From a checkpoint of a small encoder-decoder audio transcriber.
Training: normuon at rate 0.021, 8700 steps, batches of 256.
Rows from block 3 of the audio encoder of a small encoder-decoder audio transcriber, named by matrix and row number. Rows with one number within an expert belong to one neuron, the router's apart. Each number is 50 + 15 x the weight over its row's rms, rounded and kept within 0 to 99. All counts start at 0.
Before each expert's rows are labels from the 100 clips, of 14848, where the router gives the expert most weight on average: "peak on" is the class under the peak; "top examples" is what is common among them. Only what is clearly more common there than usual is listed. The data: two synthetic voices taking turns or overlapping, over music, noise or silence. In brackets: how many of the 100.
# router: slot weights (encoder.blocks.3.mlp.router.weight, 16x256, trained with AdamW), inputs 192-255
# up: expert up (encoder.blocks.3.mlp.up, 16x128x256), inputs 192-255
# down: expert down (encoder.blocks.3.mlp.down, 16x256x128, transposed), outputs 192-255

# expert 4
peak on: two voices (44); deep voice (35)
top examples: overlap (84); child-like voice (71); deep voice (70); second voice: child-like voice (66)
router.4:51 36 60 46 77 62 39 40 50 60 49 54 27 37 26 59 59 21 68 44 78 40 67 46 50 54 76 24 64 60 39 67 29 48 65 49 61 35 64 59 61 65 44 70 28 44 25 67 37 42 37 66 27 65 72 49 57 57 59 52 44 33 56 41
up.9:38 51 57 58 65 66 41 62 43 73 55 47 22 80 33 32 57 37 43 54 62 38 55 40 46 79 48 45 33 42 52 48 43 84 45 76 56 61 43 68 48 64 53 70 51 41 75 25 47 24 23 73 46 63 41 57 39 46 47 36 48 67 47 55
down.9:55 53 75 66 71 60 50 66 49 67 35 58 27 48 35 26 66 67 46 43 31 65 37 45 38 38 47 55 47 68 40 50 37 60 42 53 36 51 57 42 11 60 61 45 68 56 79 64 55 36 44 60 70 62 54 56 63 65 21 38 36 52 64 32
up.10:60 31 49 26 75 72 48 65 41 40 56 72 35 36 35 66 33 53 70 39 58 50 26 31 77 53 32 29 58 47 48 49 70 32 15 77 59 49 45 52 44 67 44 43 68 47 52 56 25 79 61 19 33 51 46 57 59 52 51 59 22 67 55 52
down.10:73 57 56 81 36 62 53 43 65 40 66 54 71 40 58 45 61 51 56 56 21 51 81 12 55 87 55 48 51 49 42 54 55 44 58 55 71 68 45 51 57 38 73 32 59 42 44 05 43 60 80 34 61 41 27 77 54 41 48 38 60 45 24 44
up.11:60 55 51 47 37 77 39 38 51 25 37 46 51 74 71 44 53 49 69 38 65 23 64 54 69 62 34 54 89 46 52 42 59 97 56 25 51 48 55 35 63 48 45 30 48 58 37 75 65 48 48 57 60 59 32 49 58 52 59 46 84 34 36 42
down.11:56 56 62 47 31 76 49 68 69 36 41 64 26 43 49 41 41 45 36 25 19 51 59 38 60 60 45 34 13 45 84 48 72 24 47 51 39 43 37 66 57 60 43 37 54 67 55 25 58 60 43 44 69 44 40 41 38 37 41 22 31 41 28 41
up.12:80 75 44 45 47 35 31 45 59 38 30 31 36 28 51 33 30 51 61 49 45 63 32 57 37 34 18 44 45 36 40 43 24 59 77 61 47 30 55 76 54 20 56 51 79 73 45 49 48 55 08 48 44 53 62 38 45 48 70 78 52 54 54 75
down.12:34 53 64 47 71 46 54 32 41 48 48 58 44 38 44 70 55 58 43 38 46 32 58 42 28 58 83 42 46 54 46 52 44 65 34 49 56 31 48 65 52 45 64 26 67 60 40 58 48 88 39 67 35 57 73 74 57 45 38 52 41 71 21 48
up.13:51 59 23 12 28 54 47 44 55 27 43 55 45 64 47 60 53 50 67 48 72 48 55 48 30 87 45 59 67 58 38 63 45 80 34 89 59 54 46 45 46 76 74 16 63 35 58 46 25 29 59 67 22 37 80 41 51 67 44 46 49 55 64 74
down.13:43 36 52 58 55 64 56 59 59 56 43 71 59 33 39 49 51 76 25 42 46 49 53 17 26 67 48 42 56 40 58 71 67 37 45 51 57 57 36 26 41 76 44 41 24 70 61 25 38 44 54 44 54 51 73 25 33 66 65 52 59 64 52 45
up.14:59 69 39 29 58 26 68 88 50 33 44 49 61 53 22 53 59 54 66 55 32 57 42 66 49 53 52 63 70 33 87 30 51 57 63 55 40 33 61 56 21 50 11 63 31 40 54 26 53 60 75 40 26 55 39 34 22 46 58 75 35 42 48 65
down.14:42 69 41 47 55 57 55 60 73 48 82 24 49 62 61 42 34 43 41 55 58 68 66 64 60 60 44 73 57 58 69 38 62 37 71 12 78 43 42 65 30 31 36 45 81 26 05 40 76 74 37 35 50 75 52 51 67 26 43 26 59 41 43 54
up.15:37 33 70 76 35 74 28 70 58 24 42 58 47 43 46 57 55 58 49 63 47 42 46 80 57 45 62 35 77 63 56 30 34 36 40 37 42 52 40 66 56 52 39 46 79 62 67 47 35 43 23 65 59 67 56 54 58 57 47 39 78 51 32 50
down.15:56 62 41 33 52 38 59 73 21 45 63 49 51 25 62 45 37 30 67 50 53 39 30 29 68 37 29 40 58 22 55 46 50 30 39 29 41 54 30 54 32 26 35 50 28 38 48 97 57 59 68 12 61 41 63 56 68 43 62 62 37 49 64 60
up.16:42 78 48 83 53 46 28 48 59 51 92 75 48 65 63 76 60 70 36 44 68 49 58 54 38 73 58 69 57 58 22 72 62 61 55 19 54 53 33 64 80 27 61 45 73 51 41 31 30 20 43 47 47 55 35 54 65 39 35 49 66 44 61 55
down.16:59 28 36 40 42 48 46 56 62 58 49 27 45 42 46 42 52 51 54 78 42 48 56 56 45 39 55 65 27 43 57 39 69 32 51 37 43 35 63 10 42 45 42 43 45 42 63 71 51 44 47 52 64 57 37 32 54 62 65 16 28 50 74 48
up.17:31 64 58 50 35 31 38 60 36 38 28 72 77 43 32 35 61 29 37 37 57 54 25 48 52 63 56 45 34 18 37 71 56 61 21 61 65 47 22 69 27 30 29 66 51 35 59 50 60 72 54 38 41 41 51 50 56 54 52 70 64 51 58 73
down.17:58 43 39 56 57 55 61 66 59 42 94 11 35 48 65 71 35 47 70 53 48 87 62 40 34 50 32 62 46 58 59 42 60 65 49 60 51 63 77 49 39 55 37 63 69 49 46 52 62 64 65 57 50 52 16 48 49 60 45 39 52 56 25 68
up.18:61 39 41 53 54 30 44 39 73 31 60 45 72 42 57 42 47 62 46 79 52 01 41 36 46 44 47 40 83 53 30 47 61 62 63 51 55 54 45 46 70 56 44 33 55 50 49 80 48 81 71 53 45 60 36 53 36 45 70 43 62 73 58 67
down.18:34 49 76 39 23 45 53 50 56 24 51 73 32 30 26 34 21 51 42 30 54 46 75 27 67 28 60 36 60 62 62 63 61 67 72 74 41 60 53 50 43 58 25 59 39 28 39 56 50 39 46 35 53 52 52 64 59 39 43 43 58 58 30 64
up.19:52 34 54 34 19 44 67 47 55 47 36 35 31 21 71 44 27 51 61 59 45 66 56 50 51 34 42 35 65 33 72 27 34 08 76 55 42 78 66 59 50 60 59 47 81 33 58 33 53 53 60 51 44 53 76 45 52 68 41 38 65 48 34 72
down.19:46 35 19 52 56 42 64 58 49 70 35 71 48 47 62 67 59 39 32 32 34 53 21 24 60 48 55 69 46 46 37 37 62 53 50 65 50 45 64 44 57 72 52 54 45 74 32 44 54 53 32 39 81 54 65 65 64 44 46 77 76 27 57 48
up.20:37 48 35 55 30 23 47 46 41 34 37 51 36 41 67 89 58 54 56 48 47 38 41 54 33 52 52 43 72 63 57 47 37 55 44 24 32 25 34 49 48 58 63 44 53 34 50 57 40 33 65 50 75 52 36 74 63 57 39 56 62 41 45 43
down.20:34 61 55 36 23 57 38 35 51 40 55 38 65 68 19 83 32 41 29 54 37 72 44 47 37 72 56 61 49 31 45 53 70 46 43 46 64 52 69 68 55 29 61 20 75 22 84 67 69 52 46 38 37 49 66 32 35 32 49 60 37 47 63 60

# expert 2
peak on: deep voice (31)
top examples: text has "bridge" (42)
router.2:80 57 77 64 19 34 53 52 58 51 61 54 53 45 47 77 40 38 50 36 70 03 39 38 49 63 42 49 36 46 64 43 61 27 30 18 51 59 50 66 22 35 27 41 63 59 61 53 60 64 61 75 61 41 73 44 30 27 49 42 41 38 43 34
up.9:60 43 38 63 41 75 31 65 85 39 71 57 46 64 72 42 65 46 67 52 41 33 61 49 65 39 40 55 72 59 30 50 36 33 65 70 56 27 29 61 36 43 61 64 19 39 49 52 40 53 36 57 19 71 41 70 65 46 64 42 27 60 39 36
down.9:29 27 50 47 68 23 49 53 46 77 57 40 43 19 54 71 53 58 78 44 54 36 25 27 41 60 51 40 49 29 43 38 32 39 59 31 71 56 76 71 62 63 33 28 41 36 52 36 29 60 51 59 49 60 51 52 51 39 43 46 78 84 28 58
up.10:64 39 48 31 52 68 48 99 64 55 48 52 43 59 46 44 45 62 61 49 62 70 30 70 41 69 39 45 54 79 61 51 66 84 51 39 46 36 16 72 32 59 83 61 58 61 39 27 33 38 59 34 50 52 46 21 38 43 55 33 82 74 61 39
down.10:10 45 60 54 26 55 37 67 51 53 60 48 52 63 60 45 34 80 38 52 45 62 67 36 49 40 40 77 60 57 57 36 90 74 57 64 33 60 54 40 51 45 49 47 50 64 61 36 84 43 59 44 48 14 49 80 32 46 78 49 97 34 60 68
up.11:39 41 48 91 52 41 68 51 49 66 50 60 56 66 47 49 96 49 47 67 62 43 39 44 64 63 17 55 43 34 47 79 61 49 54 60 12 55 36 60 53 30 66 36 38 67 54 22 59 55 56 44 33 44 53 30 41 40 59 51 52 63 48 49
down.11:99 55 63 63 40 74 43 81 69 58 60 49 31 40 70 19 36 77 56 24 41 53 43 75 19 71 66 40 57 53 51 66 48 33 40 42 45 48 73 40 69 31 21 50 31 56 50 42 45 51 80 46 63 46 32 72 47 64 79 43 71 48 51 37
up.12:84 49 30 75 58 16 45 78 52 34 37 56 15 22 46 41 63 71 74 52 50 41 85 51 42 65 72 83 41 54 55 59 46 38 55 48 71 62 67 60 55 48 50 67 58 64 59 65 35 53 72 43 80 55 51 63 53 51 90 42 67 37 77 60
down.12:47 55 48 61 86 36 39 57 62 71 75 47 89 98 45 74 38 36 49 64 57 48 33 75 46 29 36 56 48 50 41 53 59 35 39 77 46 62 39 57 30 24 50 43 62 40 41 47 46 20 76 53 55 49 46 47 43 65 63 46 54 29 31 83
up.13:37 37 68 70 52 56 39 55 37 60 49 62 34 58 35 43 49 35 51 50 41 53 39 54 78 62 51 23 31 23 44 65 34 53 67 59 44 26 58 88 57 37 63 67 45 38 56 25 45 33 41 51 12 51 65 38 37 45 80 22 20 58 39 19
down.13:87 60 39 35 53 46 51 58 47 45 78 46 43 15 73 67 34 53 28 77 57 58 47 59 60 57 81 49 60 68 72 67 65 65 69 52 44 48 46 45 26 52 81 72 82 42 48 46 36 45 44 59 40 33 50 47 33 40 47 63 49 65 51 49
up.14:65 41 48 34 34 44 45 69 59 33 77 64 38 64 26 54 77 61 30 32 50 39 61 41 54 32 30 56 55 67 29 24 31 49 30 52 57 38 52 31 57 34 48 51 60 69 37 45 60 80 51 38 58 39 55 45 68 66 48 92 48 51 62 47
down.14:54 71 39 49 44 65 44 33 36 89 47 68 72 49 49 68 39 46 39 52 61 58 57 26 60 46 38 54 50 65 35 31 64 48 80 49 53 54 52 49 51 49 45 63 32 57 64 60 49 47 63 49 51 36 67 57 65 36 77 32 63 51 34 43
up.15:39 39 60 55 57 43 68 46 65 69 39 60 41 45 31 61 30 44 41 56 42 63 25 52 57 34 53 62 17 44 38 75 84 18 42 57 57 60 67 49 57 59 69 36 47 53 22 40 78 74 39 53 43 44 89 24 34 51 52 44 42 34 53 27
down.15:33 59 34 51 66 62 36 53 51 44 51 38 34 38 55 59 80 43 34 47 44 65 53 30 06 33 27 30 66 72 66 30 55 53 11 38 43 66 37 62 34 58 51 36 57 28 24 57 58 12 51 41 40 56 54 62 48 35 52 70 61 53 76 36
up.16:34 62 60 31 45 83 66 48 53 34 39 36 38 41 21 47 49 90 76 67 44 52 59 51 67 45 46 63 31 41 77 36 54 65 41 72 48 44 73 64 53 72 25 46 44 71 54 54 25 70 50 75 44 53 34 44 74 60 71 35 60 60 65 41
down.16:34 33 57 66 57 64 54 53 29 74 32 55 47 33 63 29 55 68 70 34 55 46 32 86 69 58 26 47 55 37 77 50 63 69 27 55 54 43 87 59 67 77 50 64 50 39 63 40 70 52 52 38 66 61 33 25 42 48 53 47 57 41 65 61
up.17:35 31 43 61 46 45 39 65 44 67 49 74 71 80 68 56 46 60 49 41 29 61 29 39 65 76 66 23 65 50 76 34 46 72 35 20 57 57 53 37 37 46 32 38 56 53 62 38 45 60 39 52 48 60 47 55 55 32 42 36 49 55 28 33
down.17:45 55 86 79 37 82 32 58 94 49 33 30 48 46 69 47 35 22 53 29 68 71 32 64 46 63 67 38 36 49 43 31 40 53 28 47 52 37 43 55 39 46 30 31 35 45 49 45 41 54 36 42 43 25 42 50 54 79 76 45 46 56 38 35
up.18:09 35 41 38 53 59 26 53 53 60 27 55 60 43 20 45 41 54 23 57 55 27 21 43 51 51 45 60 56 68 80 18 77 42 49 48 48 67 40 54 33 82 57 63 40 25 38 60 65 36 60 41 50 63 65 42 66 50 44 47 57 47 56 68
down.18:45 25 80 64 55 50 69 69 66 16 38 42 65 60 49 49 57 46 20 16 62 67 41 62 52 43 73 44 31 46 68 50 58 66 49 58 06 62 18 68 33 42 58 54 46 35 49 36 62 27 35 76 61 58 36 43 10 31 62 83 36 34 41 47
up.19:32 43 48 52 44 46 39 75 65 40 48 25 52 48 32 47 66 51 11 53 55 33 26 72 68 79 38 41 59 62 56 36 67 67 26 73 66 81 18 46 57 28 16 38 68 40 36 70 61 51 48 42 63 51 75 26 39 49 56 41 45 47 38 71
down.19:60 43 58 46 40 42 56 52 44 27 28 41 51 56 38 50 53 48 39 58 31 28 82 32 25 32 69 67 38 49 61 65 16 33 39 54 35 39 26 67 52 31 60 37 29 40 28 71 59 41 39 45 54 34 56 67 34 53 37 46 44 50 45 41
up.20:46 76 44 44 54 47 33 65 35 38 52 52 68 47 33 56 66 67 41 39 34 40 43 59 67 26 31 40 39 29 32 40 31 56 49 66 80 49 56 58 47 58 78 58 74 64 71 21 67 40 56 31 57 46 29 61 58 78 41 47 74 72 83 61
down.20:36 58 76 39 77 28 58 49 71 81 45 38 23 71 77 49 51 69 13 52 56 52 57 39 56 61 38 45 47 55 44 44 70 23 61 49 44 39 60 40 64 67 47 51 27 90 53 56 50 37 50 71 80 41 47 56 36 33 62 14 51 44 38 48

# expert 6
peak on: two voices (88)
top examples: overlap (96); reverberation (66)
router.6:57 65 35 47 47 34 27 53 53 66 27 62 74 62 48 51 81 42 47 63 53 52 64 75 51 65 61 53 56 64 58 62 46 69 49 58 40 33 83 34 72 56 68 64 60 55 41 30 62 38 65 49 67 62 57 57 59 72 28 65 57 70 73 62
up.9:77 35 43 36 37 37 20 47 43 64 31 93 23 50 00 58 36 43 30 45 41 49 46 66 60 48 50 54 40 63 45 26 55 40 43 41 48 73 90 56 42 42 56 27 34 47 40 67 59 82 53 14 41 55 61 38 40 68 63 45 69 56 23 66
down.9:40 47 56 81 76 53 47 66 48 34 49 57 73 33 38 63 39 56 63 12 55 55 96 31 37 54 60 54 57 33 85 53 06 67 46 60 59 83 67 64 45 62 61 49 65 31 52 40 55 32 60 50 47 50 45 61 42 71 38 23 30 51 62 66
up.10:73 40 51 33 29 70 40 51 45 42 38 53 38 56 65 30 38 68 74 46 41 36 47 47 45 45 63 24 44 62 51 78 70 61 56 38 68 50 56 22 69 80 50 50 36 52 73 41 22 11 64 33 31 52 57 51 44 61 67 60 41 71 40 40
down.10:55 61 42 60 66 84 45 21 28 59 72 42 29 55 70 60 49 21 35 36 39 61 41 48 49 44 31 55 43 47 66 43 31 79 43 60 69 33 41 44 39 49 78 21 48 61 33 73 26 42 47 57 27 65 36 44 34 70 42 51 48 26 55 84
up.11:55 73 66 60 46 58 47 32 36 68 27 51 27 63 70 19 50 42 59 67 49 28 47 62 52 29 47 50 52 53 82 34 43 38 74 44 46 56 49 60 72 43 39 66 72 72 58 72 38 41 54 42 32 29 73 57 47 57 35 62 48 57 69 54
down.11:42 42 62 13 73 63 59 67 30 55 44 22 49 37 42 61 51 56 81 64 61 32 59 52 45 39 74 26 68 37 51 67 39 58 60 62 52 38 45 16 82 52 42 60 41 76 39 54 44 61 47 47 32 47 49 56 37 50 33 46 66 29 57 35
up.12:32 48 37 55 39 17 32 48 59 57 21 77 38 62 25 75 36 39 52 44 32 68 72 56 62 78 61 53 30 47 52 41 39 47 27 43 28 71 32 84 55 66 54 47 78 55 51 24 76 24 31 43 49 16 47 58 33 47 44 83 29 55 56 45
down.12:69 38 66 47 53 55 71 35 23 56 38 64 34 59 52 49 50 34 71 64 48 65 44 31 41 42 54 41 62 53 77 54 51 32 67 49 32 25 34 74 00 42 71 32 72 50 42 38 58 36 27 32 55 60 68 67 34 38 34 27 64 67 36 69
up.13:46 63 65 76 33 64 53 67 72 58 56 56 44 45 70 34 61 69 60 49 74 66 78 49 52 50 64 60 52 30 25 24 45 54 47 27 47 36 58 76 46 72 50 61 47 44 56 45 63 24 64 48 50 42 51 63 73 75 37 45 54 46 73 44
down.13:52 56 53 24 34 52 77 57 68 53 39 29 28 57 22 73 76 42 67 46 26 35 59 35 23 28 51 47 43 41 45 68 34 68 54 62 46 61 59 55 60 34 66 48 64 37 84 39 44 57 31 51 47 55 39 36 43 43 55 89 44 51 64 46
up.14:50 56 67 61 56 48 41 66 28 04 43 57 28 57 63 38 62 81 40 40 46 61 42 40 55 49 47 63 50 79 27 42 52 34 63 60 57 25 58 64 49 71 74 54 61 37 29 30 55 34 33 44 40 34 65 78 30 63 29 30 39 43 53 32
down.14:34 34 53 30 25 20 58 48 55 64 45 45 21 39 36 36 59 38 47 63 71 73 63 53 57 68 46 47 43 54 43 78 58 29 60 61 51 55 45 40 33 32 39 56 43 47 76 49 39 50 40 75 41 61 29 35 74 57 68 69 41 50 51 69
up.15:56 66 66 56 35 47 40 52 44 24 55 64 59 35 48 48 54 43 30 56 70 40 48 38 68 77 07 56 54 56 50 43 43 39 42 40 62 66 51 58 85 62 56 49 62 61 59 60 46 65 46 35 40 53 39 14 42 60 48 66 40 58 31 45
down.15:57 22 33 85 49 65 78 46 74 38 49 43 51 51 79 46 49 68 50 53 38 52 51 51 43 71 41 75 40 43 46 57 52 69 54 71 66 42 77 40 40 55 60 69 63 49 66 53 57 53 32 45 60 41 50 61 40 67 65 58 50 30 67 63
up.16:59 50 28 69 25 56 26 47 54 66 33 72 36 31 72 56 52 69 33 45 63 49 37 52 67 70 35 39 35 68 54 53 65 23 52 08 68 38 58 64 54 58 33 37 69 39 42 61 63 81 73 38 64 50 56 28 59 66 55 63 66 35 40 33
down.16:33 31 52 49 56 59 63 39 42 51 40 26 33 32 76 39 60 31 45 54 27 30 48 59 40 56 46 35 56 55 69 57 39 49 62 48 31 38 52 49 59 57 56 68 44 66 63 58 66 38 16 23 41 44 48 68 39 65 33 56 29 87 38 86
up.17:63 77 45 56 53 51 61 32 66 37 75 35 31 44 29 53 41 45 49 58 35 76 39 48 88 59 38 51 69 65 39 67 34 52 59 33 42 40 49 49 25 44 34 23 48 40 60 38 24 50 41 53 54 33 58 35 54 90 49 26 35 68 58 71
down.17:80 33 58 32 56 81 55 41 18 41 69 54 50 32 62 21 39 44 45 39 51 39 59 55 72 56 35 61 33 21 70 83 59 76 59 75 69 13 66 57 53 37 66 39 45 48 63 70 07 56 36 50 72 51 59 46 58 63 78 38 44 73 51 50
up.18:64 51 33 28 65 46 36 62 53 35 68 38 66 51 45 65 38 13 43 49 85 33 47 48 51 43 57 68 85 55 31 34 68 47 55 45 56 47 45 63 20 50 48 37 42 70 48 57 19 58 42 54 26 29 49 56 42 41 49 40 50 47 27 48
down.18:45 71 29 33 64 55 39 44 45 50 41 62 37 60 58 50 55 80 49 47 72 58 55 34 53 48 46 48 56 40 93 16 61 13 51 58 42 57 63 55 35 58 22 61 45 55 51 23 39 26 64 47 51 57 11 22 54 72 60 43 43 52 64 54
up.19:89 78 45 37 18 38 72 27 67 56 53 41 60 48 59 53 55 62 59 55 60 37 61 57 60 17 57 31 63 52 82 67 58 64 41 19 20 60 13 76 58 70 60 25 66 33 53 40 16 39 62 58 50 26 38 48 44 27 58 40 50 62 49 70
down.19:58 55 47 54 80 57 20 24 39 52 44 54 57 77 21 48 48 59 22 31 13 25 30 56 77 31 23 24 64 58 43 76 41 38 35 39 42 45 41 56 52 57 81 81 49 50 70 35 23 70 57 25 56 51 79 92 52 52 56 56 59 65 40 42
up.20:67 65 45 80 79 57 47 35 37 60 51 59 69 36 65 42 35 40 49 49 56 57 47 44 33 41 67 49 54 53 28 44 63 68 61 62 45 61 66 38 46 30 30 69 38 40 69 60 55 76 64 40 51 64 40 45 42 44 48 50 46 62 43 58
down.20:46 47 67 41 55 33 40 48 34 53 73 42 63 59 67 33 71 53 32 65 75 52 54 37 43 54 50 39 31 47 55 76 46 45 60 47 56 54 30 68 31 50 74 71 54 57 54 53 61 42 56 71 59 72 61 54 44 64 24 42 69 65 52 09

# expert 8
peak on: low voice (35)
top examples: reverberation (63)
router.8:11 67 29 59 26 76 53 50 57 26 77 57 63 92 41 71 58 69 39 64 27 41 56 26 53 90 59 47 86 61 65 48 64 49 36 57 52 41 38 48 27 18 30 22 56 62 38 51 41 58 55 60 46 38 46 40 68 38 56 75 57 44 50 75
up.9:69 41 63 32 43 27 64 59 67 77 57 64 67 52 60 52 46 79 33 50 62 37 62 49 51 61 40 86 59 48 40 30 34 52 36 33 63 66 34 59 59 43 40 51 04 70 34 49 31 61 52 55 46 75 41 25 38 18 59 39 80 47 61 35
down.9:48 61 48 33 48 37 64 45 60 57 47 66 62 73 37 58 88 67 38 68 19 54 88 26 70 44 32 47 41 46 49 48 70 41 30 64 36 46 41 47 64 29 54 60 36 88 53 37 43 39 43 56 57 45 60 34 52 35 48 27 81 45 36 46
up.10:65 55 48 67 64 30 66 49 53 53 29 11 59 21 55 44 39 89 58 86 40 29 43 71 30 55 44 20 54 49 58 45 33 47 66 52 41 52 55 44 68 64 36 68 58 12 60 45 31 56 71 75 37 59 60 62 67 47 43 47 40 62 30 36
down.10:55 51 41 34 66 55 40 96 42 37 53 33 38 46 54 24 38 26 27 44 34 40 50 70 52 42 55 58 49 56 36 38 49 34 58 39 44 63 40 34 45 54 58 48 58 72 63 49 73 29 45 47 31 45 31 56 44 35 50 45 41 44 69 47
up.11:61 56 38 60 62 29 19 53 60 41 47 47 78 49 27 14 62 46 55 52 50 64 50 39 72 72 55 58 57 41 44 52 40 38 57 47 27 22 61 48 33 66 43 35 46 34 94 57 63 50 51 52 58 40 50 37 77 61 25 60 35 80 60 47
down.11:54 27 66 48 32 46 52 54 47 55 59 44 80 57 69 47 53 34 22 33 45 50 68 31 37 66 70 41 37 61 47 63 39 56 65 51 69 52 28 45 54 76 87 86 48 66 05 38 68 48 50 69 66 56 66 58 44 62 31 32 37 65 56 26
up.12:67 29 20 60 45 52 66 53 66 61 44 65 33 67 13 40 37 33 39 38 54 54 20 66 52 51 74 58 54 68 55 95 60 55 40 32 52 24 51 65 58 44 69 25 55 48 47 50 53 45 47 44 70 68 53 46 21 90 23 35 32 69 51 48
down.12:70 29 58 17 44 31 48 53 37 71 55 53 54 41 68 67 21 46 38 42 33 74 67 52 58 66 45 26 89 19 37 40 37 72 44 59 32 52 67 56 58 55 58 73 48 48 24 29 27 56 50 75 45 18 48 64 73 28 40 75 51 43 61 60
up.13:79 77 70 31 42 63 65 45 45 51 56 36 39 47 34 42 53 47 51 59 50 54 49 66 45 54 75 38 50 69 70 51 24 59 39 67 51 57 32 30 49 52 66 63 64 26 34 44 36 50 68 59 79 54 54 43 41 69 59 55 47 82 60 50
down.13:70 47 28 53 61 38 35 37 63 38 53 75 61 56 52 38 22 05 30 44 18 42 53 55 30 59 66 25 43 49 51 46 34 51 48 52 38 50 39 34 46 67 38 76 59 53 56 39 35 25 52 34 33 43 63 68 55 52 59 75 49 43 60 62
up.14:51 66 66 51 53 39 55 19 56 58 54 78 24 23 48 57 42 58 55 34 60 66 64 50 46 45 75 54 60 57 41 74 39 20 60 21 68 49 45 66 43 57 39 36 43 47 68 43 61 68 46 47 69 54 62 65 58 30 25 07 40 56 79 42
down.14:53 34 27 35 53 74 54 63 40 15 39 43 60 49 56 83 57 42 70 30 33 50 35 56 14 52 51 27 68 32 48 58 48 70 57 82 52 44 65 42 35 48 79 54 46 27 55 39 35 52 20 32 40 72 37 49 47 35 70 43 44 55 38 51
up.15:49 70 60 64 19 43 43 20 34 62 53 34 20 45 43 83 48 53 68 48 51 42 29 48 51 46 45 50 49 61 41 63 61 54 61 92 33 52 34 49 81 50 40 55 48 50 41 80 63 54 77 60 66 27 52 65 44 79 80 43 52 51 28 62
down.15:48 45 44 53 58 52 42 72 46 67 44 59 54 13 70 55 58 65 78 48 55 57 44 53 54 64 55 50 71 70 36 44 53 45 31 79 55 80 32 43 64 44 40 50 73 42 53 61 27 49 60 70 65 32 33 63 53 42 43 53 47 52 51 39
up.16:53 60 57 56 70 36 55 31 36 40 63 50 69 26 40 74 40 47 33 42 66 19 44 62 56 81 41 47 66 48 29 28 59 22 35 38 44 54 19 63 88 60 46 36 49 60 34 35 66 70 72 77 79 21 40 49 45 18 47 39 35 44 36 71
down.16:59 44 53 47 34 58 81 24 36 45 67 47 58 24 26 64 60 54 55 43 48 51 52 34 48 42 35 95 65 19 52 41 61 81 22 36 56 60 63 51 08 59 63 50 56 54 23 59 41 64 64 24 26 33 47 39 64 49 71 56 69 56 31 47
up.17:38 12 39 70 49 39 35 39 53 40 62 57 60 64 35 54 39 52 44 31 63 54 68 81 56 52 41 23 70 78 60 52 42 60 56 29 39 49 58 48 58 46 85 27 56 54 49 38 70 38 66 59 22 57 56 43 76 60 49 30 24 57 63 30
down.17:50 63 55 27 54 42 44 47 74 36 35 31 47 56 44 53 63 52 67 66 32 40 62 55 26 67 43 45 51 29 53 52 51 46 65 71 28 41 55 40 71 39 44 60 61 48 47 52 24 48 73 36 38 38 51 56 53 27 69 55 73 43 47 61
up.18:73 38 43 41 42 40 39 47 67 31 33 43 45 58 60 37 50 50 67 44 43 90 69 59 22 83 26 76 61 50 60 19 59 33 33 75 52 48 69 56 42 15 50 46 55 69 49 57 34 36 26 06 66 24 46 50 51 39 46 74 22 33 40 65
down.18:31 52 42 56 52 67 58 11 48 77 45 62 48 46 16 57 49 29 53 52 53 27 28 56 81 71 59 11 48 33 27 97 46 44 74 54 74 49 46 21 51 56 60 57 41 29 42 54 34 62 38 34 31 72 47 31 54 71 37 32 60 46 46 30
up.19:26 46 51 57 27 41 46 12 87 49 43 49 36 50 49 62 75 61 62 50 48 57 80 69 64 40 25 47 46 45 35 52 31 54 53 22 66 62 41 60 55 52 50 58 34 45 60 55 77 15 46 38 41 34 58 53 54 60 26 60 32 72 75 43
down.19:49 63 39 66 40 37 32 50 68 46 66 67 56 36 52 52 74 54 58 56 57 39 40 45 42 84 33 41 41 41 30 65 14 45 45 42 43 56 49 64 61 40 50 46 68 68 50 41 42 33 48 58 63 75 30 67 53 57 24 81 46 73 73 68
up.20:53 38 62 46 52 66 55 37 38 48 40 40 43 45 70 78 44 15 84 56 72 19 53 51 43 63 45 52 36 51 59 53 37 58 53 54 54 49 58 38 38 32 36 50 79 37 52 34 49 34 39 36 57 39 57 42 59 44 72 91 45 17 53 41
down.20:51 41 64 49 52 51 34 48 70 41 40 58 39 25 76 38 64 58 34 29 38 37 66 42 29 29 50 36 46 46 32 79 66 41 70 38 56 73 56 30 70 65 35 61 41 59 39 56 17 39 39 34 41 47 60 52 44 79 21 56 77 04 58 49